python train.py --arch="resnet" --model="image classifier" --dataset="histories of elementary cellular automata, time running down" --train_examples=295000 --image_size=32 --crop_scale_min=0.8 --horizontal_flip=false --translate=0.06 --color_jitter=0.1 --targets=["rule"] --num_classes=256 --norm="batchnorm" --activation="relu" --depths=[4, 8, 4] --kernel_size=3 --stem="deep" --avg_pool_shortcut=true --widths=[48, 64, 96] --loss="cross_entropy" --init="kaiming_normal" --residual_init="zero_last" --optimizer="soap" --beta2=0.999 --lr=0.0013 --beta1=0.9 --shampoo_beta=0.999 --eps=1e-08 --precondition_frequency=25 --max_precond_dim=512 --merge_dims=false --one_sided=false --adamw_lr_other_params=0.0024 --steps=6200 --batch_size=384 --epochs=8.1 --lr_schedule="cosine" --final_lr_fraction=0.1 --warmup_steps=310 --weight_decay=0.4 --adamw_weight_decay_other_params=0.01
Rows from block 9 of a small image classifier, named by matrix and row number. Rows with one number belong to one channel. Each number is 128 + 24 x the weight over its row's rms, rounded and kept within 0 to 255. All counts start at 0. After the name is the row's rms in percent of the matrix's.
After each channel's rows are labels from the 100 images, of 14848, where the channel reaches its highest value: "strongest on" is what is common among them. Only what is clearly more common there than usual is listed. The data: histories of elementary cellular automata, time running down. In brackets: how many of the 100.
# convs0: first 3x3 conv (model.blocks.9.convs.0.weight, 64x64x3x3, each kernel summed), inputs 0-63
# convs1: second 3x3 conv (model.blocks.9.convs.1.weight, 64x64x3x3, transposed, each kernel summed), outputs 0-63

convs0.1 105 [104 108 160 153 139 117 101 109 129 147 102 160 120  90 119 124 108 159  85 128 174 138 196 114  88 120 109 143 114 146 137  63 116 131 129 123  81 141 147 121 158  98 124 105 113 129 104 124 156 111 111 144 163 133  96 140 108 101 123 132 143 148 125 130]
convs1.1 093 [111 107 157 135 120 110 139 139 139 142 127  50 139 135 112  88 104 124 148 113 124 106 118 154 153 102 154 142  87  84 104 116 130 105 121 136 155 141 149 148 126 163  98 160 138 105 126 134 116 119  97  51 132 110 123 134 115  88 111 127 131 126 106 102]
strongest on: 111 turns on (98); 011 turns on (92); 110 turns on (91); 001 turns on (85)

convs0.58 111 [156 101 100 155 142 145 111 107  90 109 158 146 136 108 129 117 129 145 129 153 112 128 136 162 112  81 119 159 125  83 113 153 103 115 124 170 154 130 150 170 127 144 140  93 107 154 141  97 144 111  91  98 125 149 151 141 112 164  90 107 129  83  98 150]
convs1.58 094 [122 159 139 153 116 135 114 158 136 165 107 111 149 113 112 118 142 146  68 152 149 109 124 134  84 112 123 155 144 139 142 123 143 107 126 150  89 132  78 142 143 121 125 151 106 125  93 103 168  95 143 127 142 122 200  99 122 107 152  98 132 145  89 120]
strongest on: 101 turns on (92); large cells (89)

convs0.19 072 [106 111  96 138 101 134 127 142 138 123 125 143 143 124  95 143 143 124 103 131 124 153  93 160 144 124 142 166 148 112 113 171  89 108  94 116 104 112  91  93  71 177 145 165 139 135 119 128 105 107 118 140 145 103 118 101  83 179  91 118 136 128 108 134]
convs1.19 126 [102 119 114 109 119 140 110 101 105 139 122 118 109 130 167 116 144 105  99 170  96 135 180 120 148 159  88 146 128 100 101 117 171 126 116 126  89 112 106  84 118 136 172 134  97 161 148  93 144 100 124  90 138 115 126 121 117  93  98 129 157 136  93 120]
strongest on: 110 turns on (96); large cells (87); 011 turns on (86); 111 turns on (85)

convs0.25 084 [102 164 153  99 129 124  92 112 130 105 125 100 143  87 125 114 157 142 109 120  89 127 119  99 172 153 177 129 157 121  93 112 134 156 139  93 162 108  99 135 135 126 125 157 129 146 118 143 136  70 127 111 132  96 154  93 119 153 144 132 121 121  85 164]
convs1.25 113 [138 135 122 124 102 134 151 127 166 141  96 107 120 128 143 144 137  95 135 116 158 127 140 142 120 160 139 111 149 135 153 173 116 195 164 157 152 132  91 102 129  75 117 149 171 158 135 138 105 162 135 145 167 102  96 144 112 141 102 120  96 157 119 112]
strongest on: 111 turns on (79); large cells (68)

convs0.11 086 [108 127 131 130 139 105 109 184  65 145 109 113 123 134 106 123  75 125 160 115  84 149 101 139 128 116 146 111 112 156 118 141 117 115 125 145 142 128 107 121  93 115 136 160 121  86 136 143 142 159  79 131  69 107 125  90 123 135 115 110 145  88 112 117]
convs1.11 090 [132 122 113 164 111 144 128 108 124 136 110 102 104  96 147 129 132 146 118 118 113 130 147 142 141  94 106 139 114 125 132 141 145 144 103  68 117 127 150 140 119 114 129  92 106  91 120 174 137  67 106 130 108 110 119 147 182 124 115 145 170 127  98  57]
strongest on: 110 turns on (100)

convs0.20 097 [149 126  79 126 130 119  94  92 102 116  84 102 157 101 113 127 139 126 100 118 157  85 155 130 138 145 124 122 115 129 140 125 158 150 134 157 110  82  95 102 111 191 131 131 122 124 101 120 119  89  85 163  97 168 121 144 152 137 119 103 127 125 129 151]
convs1.20 087 [164 126 135 149 108 144 189 126 163 132 141 165  98 139 163 145 101 141 169 128 105 104 106 114 155 117 117  99 111 111 113 161 106 135 104 133 135 124 126 146 150  98 117 105 143 111 136 162 123 172  98  87 102 174 154 117 162  98 132 147  93 143 133 123]
strongest on: large cells (94); 010 turns on (85); 110 turns on (80)

convs0.22 087 [ 96 149 128 126 110 156 147  63 126 122  89 165  84 106 130 131 138 143 113 126 159 151 109 110 115 122 146 166 124 100 144 148 112 137 141 120 158 134 135 137  83 180 115  96 168 143 127  80 126  84 138 110 115  90 110 140 103 130 105 139 105 120 118 140]
convs1.22 102 [177 142 136 124 101 144  75 124 123 108 136 146 103 137 176 154 120 112  80 160 130 135 175 105 134 102 132 156  95  91 102 110 145 115 121 145 138 106  96 137 138 142  97 136 158 145 118 106 129 130 126 120 189 170 115 126 122 126 108 145 136  83 116 112]
strongest on: 111 turns on (98); 011 turns on (97); large cells (68)

convs0.26 112 [117  92 115 142  93 133  86 118  76 106 125 115 119 107 143 109 101 138 141 114 116  65 152 149 139 146 133 163 101  97  96  98 111 150 148 144 134 149 149 119 137 121 105 154 168 154 143 137  85 109 144 101 158 170 149 102 139 108 104 140 154 117 119 110]
convs1.26 104 [129 153 156 139 132 131 129 152 141 141 113 137  99 160 130 103 118 119 163 125 125 101 111 142  97 113  86 135 154 133 130 144  84 108 157 116  96 127  74 151 118 115 116 123 143 152  97 153 163 137 116 141 148 147  95 133 123 205 134 164 100  84 158 127]
strongest on: 100 turns on (91)

convs0.54 110 [153 168 156 120 100 147 159 118 110 130 157 165 122 146 116 106 138 127 139 163 145 140 148 145 185 134  98 132 143  97 118 142 112 119 179 130 134 141 134 123 137  82 128 152 116 107 115 151 127 123 137 106  88  73 122 117 100 104 153 144 136 177  79 118]
convs1.54 104 [131 140 144 114 116 127 148 146 133 130 147 136 200 153 117 110 125 177 154 135 152  83  85 163 162  78 145 149 148 150 139 106 105 113 126 130 124 129 121 132 109 134 113 121 149 129 143 133  90  89 119 139 133 162 134 109 118 110 192 142 141 170 137 109]
strongest on: large cells (92); 110 turns on (83)

convs0.62 087 [130 119 118 137 123 105 138 133 178 121 159 166 112 111 127 104 156 134  71 109 125 127 125 135 107 110 134  96 119 149 102 148 118 156 107 113 126 124  90 143 137 147 129 154 134 134 121 152 111  89 127 103  90 143  64 198 137 115 127 140 149  91 166 122]
convs1.62 121 [135 122 162 137 115 101 100 142 124 119 117 122 100 101 135 174 126 145  98  85 115 118 131 176 108 121  90 141 136 143 138 125 157 103 109  95 160 125 125 176 121 127 147  90 114 144 111 136  98 125 152 134 158 139 140 164 130 203 129  99 103 131 169 124]
strongest on: 111 turns on (92); 110 turns on (83); 000 turns on (80); large cells (78)

convs0.34 097 [122 122 102 128 112 125 174  81 109 112 147 134 146 146 138 149 127 117 115 127  99 141 142 157 159 165  99 109 107 123 135 173 132 103 144 155 118  87 128 122 115 145 134  94 100 111 150 120  49 126 133 125 118 180 160  96 127 170 121 132 120 102 108 127]
convs1.34 109 [115  86 127 140 134 141 117 160  97 120 181 123 164 150 110 160 138  94 103 142 139 136 154 170 149 156 156 143  98  94 111 114 122 144 136 105 122 153 171 139  92 126 116 105 166 106  97 162 122 121 173 109 130 140 143 128 140 110 158 117 119  77 134 149]
strongest on: 100 turns on (95); 101 turns on (85); 111 turns on (85)

convs0.21 074 [110 158 114 118 126 140 103 107 137 110 142  81 189 137  80 122 139 142 130 123 116  83 153 127 129  84 127 122 120 173  81 175 105 112 132 138 118 109 100 112 130  88 127 119 111 148 159 138 100 157 106 135 122 127 132 119 141 177 122 100 117 139  87 135]
convs1.21 106 [126 122 115 158 137 148 108 107 170 135 143 107 112 123 119 140 125 156 157 131 112 168 143 145 129 146 142 111  93 106 152 103 164  84 143 127 152 181 144 124 177 175 160 108 140 173 123 120 107 120 146 109 145 104 149 131 151 172 102 136 128  88 118  96]
strongest on: 101 turns on (92); large cells (81)

convs0.43 101 [119 121 126 155  99 127 105 132 128 120 106 166 103 121 101 111 131 127 108 115  97  80 143 112 154 121 150 122 121 169 122 161 134 119  93 145 119 136  90 145 171 125 112 105  97 108 150  68 135  80 154 141 134 131 124  80 159 155 136 119 169 150 118  93]
convs1.43 095 [117 121 126  93 118 121 121 126 161 119 134 178 167 132 156 132 144 183 153 147 118 142 101 163 159 111 109 168 121 129 136 145 121  86 153 120 130 116 113 110 123 207 104 119  79 120 125 113 113 122 139 145 138 159 104  91 148 171 136 130 134 138 119 128]
strongest on: large cells (100)

convs0.18 099 [164 117 132 144  80 174 106 132 146 146 139 120 116 146 130 100 118 134 170 109 142 110 165 107 119 161 133 140 123 149 114 108 114 149 150 119 132  55 131 160 114 105 106  91 140 152 125 109 160  90 128  98  90 134 106 126 136 142 137 175  84 116 123 137]
convs1.18 084 [131 147 117 123 125 155 129 108  81 121 147 104 159 135 147 137 135 131 157  75 101 113 157 125  93 130 115 149 134 152 137 118 160 148 124 137 127  86 132 134 108 151 188  92 107 148 136 123 177 117 176 169 122 151 125 119 158 103 177 153 120 141 108 129]
strongest on: large cells (83); 101 turns on (78)

convs0.8 099 [139 106 134  98 154 128 143 123 105  71  93 124 109  84 144 110 100 113  81 173 115 152 133 172 150  95 107 139 168 127 131 127 101 138 137 122  88 107 135 137  97 123 102  83 156 140 137 138 151 162 146 137 111 156 124 113 126 145 170 105  97 128 126 120]
convs1.8 089 [141  97 160 133 187 140  98 107 123 107  91 103 127 120  81 103 118 132 101 114 101 161 116 130  93 144  90 148 113 142 126 131 134 148 108  91 114 133 117 146 121  90 157 141 134 137  99  81 141 137 112 136 117 134 139 109 116 161 145 105 180  96 172 127]
strongest on: 011 turns on (79); large cells (75)

convs0.49 086 [103  91 127 126 107 147 100 190 105 107 150 149 167 140 131 125 149 101 152 147 155  99 141 118 116  77 100 106 146 121 136 112  75 140 129 108 102 117 132 141 127 127 110 125 127 170 101 126 105 149 114  79 123 171 109 141 110 114 138 132 181 147 132 111]
convs1.49 094 [ 96 122 140 122 125 127 119 159 165 124 128 131 120 127 127 131 149 177 130 127 120 132 134  73 146  99  86  97 130 105 146 110 120 151 120 169 130 131 182 151 137 144 108 183 151 146 127  93  65 147 126 152 111 125 150 113 117 129 140 151  93  84 130 106]
strongest on: 111 turns on (96); 110 turns on (76); large cells (69)

convs0.6 111 [142 125 124 110 148 121 141  86 120 114 136 101 119 143 115 126 169 173 127 134 107 180 132  99 114 146 129 156 119 135 163 155 147 149 108  99 103 143 141 111 140 145 140  79 100 168  65 123 131 140 102 148 108  80 157 101 145 123 120  98 103 161 125 139]
convs1.6 091 [147 144 153 106 123 113 108 142 127 101 154 157 126 148 139 142 151 162 166 141 133 102 144 141 107 107 114 125 125 146 144  90 172 108 144 132 118 153 114 199 101 149 137 140 136 140 136 144 159  92  89 155 109 132 157  73 110 104 124 171 129  90 124 114]
strongest on: 111 turns on (96); large cells (85); 011 turns on (80); 000 turns on (78)

convs0.2 105 [ 53 146 151 137 131  98 128 102 130 159 117 124 145 153  99 130 105 104 151 126 164 117 154 116 134 138 134 127 131 131 158 119 134 102 123 135 146 115 159 167 106 137 152  89  94 103  93 151 188 106 108 106 110 134 155 136  97 172  92 116 122 141 131 114]
convs1.2 103 [121 141 142 130 145  94 177 130 139 123 108 113 132 108 116 162  94 151 157 120  91 123 125 149 130 122 121 100 126 112 144  95 129 104 145 161 180 164  98  53 152 137  82 111 147 147 101 122 155 131 119 142 148 135 144  92 132 128 130 176 131 128 159 129]
strongest on: 101 turns on (83); 110 turns on (77); large cells (70)